From a checkpoint of a small encoder-decoder image transcriber: 15.1M parameters.
Rows from block 2 of the text decoder, named by matrix and row number. Each number is 50 + 15 x the weight over its row's rms, rounded and kept within 0 to 99. All counts start at 0. After the name is the row's rms in percent of the matrix's.
# fc2: MLP down (decoder.blocks.2.mlp.fc2.weight, 192x384), inputs 110-164
fc2.75 102:46 47 46 30 51 54 54 42 46 60 32 29 58 59 37 37 57 74 37 61 64 60 25 43 46 79 43 64 68 20 44 82 54 77 60 35 89 25 50 35 49 39 76 46 33 72 60 58 34 40 22 27 34 50 44
fc2.76 098:84 76 59 58 46 57 62 60 42 45 43 55 46 46 46 60 68 54 79 36 27 46 68 39 45 31 69 53 55 79 59 33 32 44 56 84 56 44 43 43 41 71 46 47 65 75 76 57 63 42 56 47 65 38 51
fc2.77 097:32 28 41 64 39 64 46 15 43 31 10 50 40 33 57 27 56 65 24 40 27 64 55 50 41 62 45 50 56 65 55 52 19 53 53 31 45 36 63 38 48 71 75 27 38 38 35 72 63 45 40 59 31 41 49
fc2.78 104:47 60 49 65 45 66 38 44 46 48 57 44 42 43 38 70 32 77 64 33 54 88 47 80 45 32 37 19 80 56 62 45 47 90 63 36 40 46 64 17 64 39 45 59 72 42 54 43 39 56 37 77 36 60 75
fc2.79 095:57 43 44 52 65 38 70 56 33 46 51 39 34 60 32 49 40 54 61 39 24 20 58 47 52 42 59 46 76 36 47 53 64 28 68 74 53 03 60 48 26 34 37 45 37 43 64 52 15 39 73 32 38 51 38
fc2.80 098:29 19 61 67 75 38 52 29 55 55 55 70 76 52 50 61 53 49 50 48 76 72 56 68 68 47 33 54 42 81 65 43 65 39 54 31 69 35 69 52 44 50 38 45 58 54 42 42 66 78 50 51 66 61 64
fc2.81 107:37 40 54 57 26 46 41 34 61 69 59 40 35 49 56 44 47 55 32 49 72 67 55 48 87 47 49 34 50 58 71 33 20 35 41 42 28 41 47 70 46 34 70 34 59 66 40 52 59 22 45 45 19 39 47
fc2.82 105:51 45 29 48 45 34 49 52 52 31 41 77 61 45 42 59 62 21 33 55 50 58 66 44 44 57 25 99 59 54 54 41 71 15 55 48 50 51 61 32 65 49 38 50 59 44 74 37 55 51 50 49 35 37 34
fc2.83 098:44 47 36 51 50 62 71 56 45 89 42 53 40 49 29 40 66 66 41 89 27 54 58 53 32 51 55 50 63 49 53 48 50 36 67 62 39 45 39 55 43 70 26 35 64 23 24 80 65 57 30 59 72 48 32
fc2.84 097:11 53 53 35 36 59 65 53 52 59 15 39 48 35 49 72 52 24 87 41 52 59 40 67 58 37 56 65 06 77 38 55 45 65 54 56 46 38 53 38 65 35 48 39 54 48 31 37 56 67 64 48 43 58 41
fc2.85 101:62 53 33 70 49 59 49 29 69 70 54 43 46 60 40 14 39 40 58 20 63 65 39 37 47 56 55 52 38 57 43 68 24 59 44 40 64 35 65 65 25 63 38 49 40 40 52 56 33 44 36 40 49 29 35
fc2.86 094:60 34 55 69 85 42 59 47 74 44 08 63 61 42 58 53 51 62 47 19 67 71 43 68 48 46 32 75 28 53 40 50 34 39 35 31 61 57 48 40 65 64 40 51 28 26 40 29 55 71 58 58 62 27 52
fc2.87 100:46 40 47 56 74 61 41 26 28 66 53 57 53 40 52 50 59 44 41 64 28 88 84 33 26 45 42 67 49 50 54 37 78 34 41 47 51 55 37 48 48 28 26 31 51 52 43 67 68 64 15 32 44 36 68
fc2.88 103:40 66 52 48 48 47 50 65 19 62 61 47 54 67 57 54 58 49 66 62 57 47 46 37 35 24 36 62 52 56 55 53 48 65 66 57 49 64 54 58 34 70 55 74 62 67 21 60 69 43 53 69 53 79 55
fc2.89 100:53 32 72 17 36 62 64 61 54 57 14 74 66 36 54 41 33 31 62 37 46 43 64 55 34 76 50 86 64 29 62 36 50 48 37 26 37 53 40 57 42 45 53 78 55 76 62 55 51 26 48 55 37 34 71
fc2.90 096:42 61 27 44 39 59 74 21 46 34 81 43 55 52 66 36 36 35 29 41 62 46 44 61 40 81 60 56 30 62 67 41 56 34 58 41 37 57 61 41 67 81 62 69 70 56 38 54 62 61 48 40 64 32 37
fc2.91 098:58 46 83 64 54 66 64 47 28 64 70 53 34 42 59 61 36 29 80 51 62 65 69 42 62 59 46 47 42 77 67 44 09 38 66 43 54 50 72 66 82 37 49 70 68 24 69 46 69 36 58 42 68 37 61
fc2.92 100:29 32 44 36 61 71 29 33 28 58 65 77 45 65 30 38 41 63 48 37 58 56 42 57 53 24 63 11 41 72 46 52 46 59 62 67 72 56 43 45 72 68 63 37 54 49 43 48 77 63 55 32 26 37 31
fc2.93 107:62 58 60 55 42 52 18 51 61 71 55 31 60 50 72 57 42 46 63 75 26 68 41 37 22 73 58 57 49 70 33 54 96 73 45 41 60 70 46 79 74 31 69 63 56 50 55 33 37 62 40 57 44 49 56
fc2.94 100:56 41 39 47 48 37 53 50 09 64 59 51 34 40 56 56 35 21 19 84 58 28 52 56 65 35 28 44 29 45 43 63 22 57 55 42 43 35 41 52 47 59 54 68 65 46 70 20 47 18 56 23 26 44 60
fc2.95 103:26 33 61 93 60 57 45 44 38 55 51 41 62 60 37 51 67 39 18 61 62 50 38 15 58 17 66 52 72 41 47 69 56 70 59 65 45 38 61 60 59 59 71 40 78 65 71 80 52 49 41 56 60 51 40
fc2.96 099:48 58 18 57 39 77 29 79 41 48 43 59 45 53 42 54 29 43 36 78 56 57 61 56 42 33 53 52 28 73 35 42 48 59 98 68 26 43 46 74 67 51 57 53 50 68 63 64 64 58 67 58 61 48 44
fc2.97 098:64 79 35 64 58 44 46 41 47 56 37 51 65 53 35 42 37 45 51 56 18 77 53 42 38 28 59 38 74 53 53 39 53 54 75 41 17 48 32 74 90 00 73 29 63 68 49 78 56 66 24 30 26 71 32
fc2.98 105:53 40 71 28 44 72 55 46 29 62 71 47 54 36 72 35 54 59 25 48 26 43 61 33 72 26 51 41 64 63 53 49 66 52 65 55 32 67 40 56 66 45 52 51 33 65 51 42 41 46 68 46 12 23 74
fc2.99 098:38 56 49 31 49 49 34 49 36 54 92 62 47 45 72 67 51 43 57 47 71 64 50 41 52 68 47 41 58 51 50 63 37 47 51 43 31 42 48 92 41 54 58 67 54 65 71 73 66 40 76 54 84 39 00
fc2.100 101:58 46 47 66 38 14 43 41 25 41 48 41 50 62 40 66 43 35 63 49 35 60 57 45 33 71 57 72 56 33 69 39 46 60 37 59 46 53 25 39 41 75 41 80 44 55 38 37 47 72 53 47 34 81 43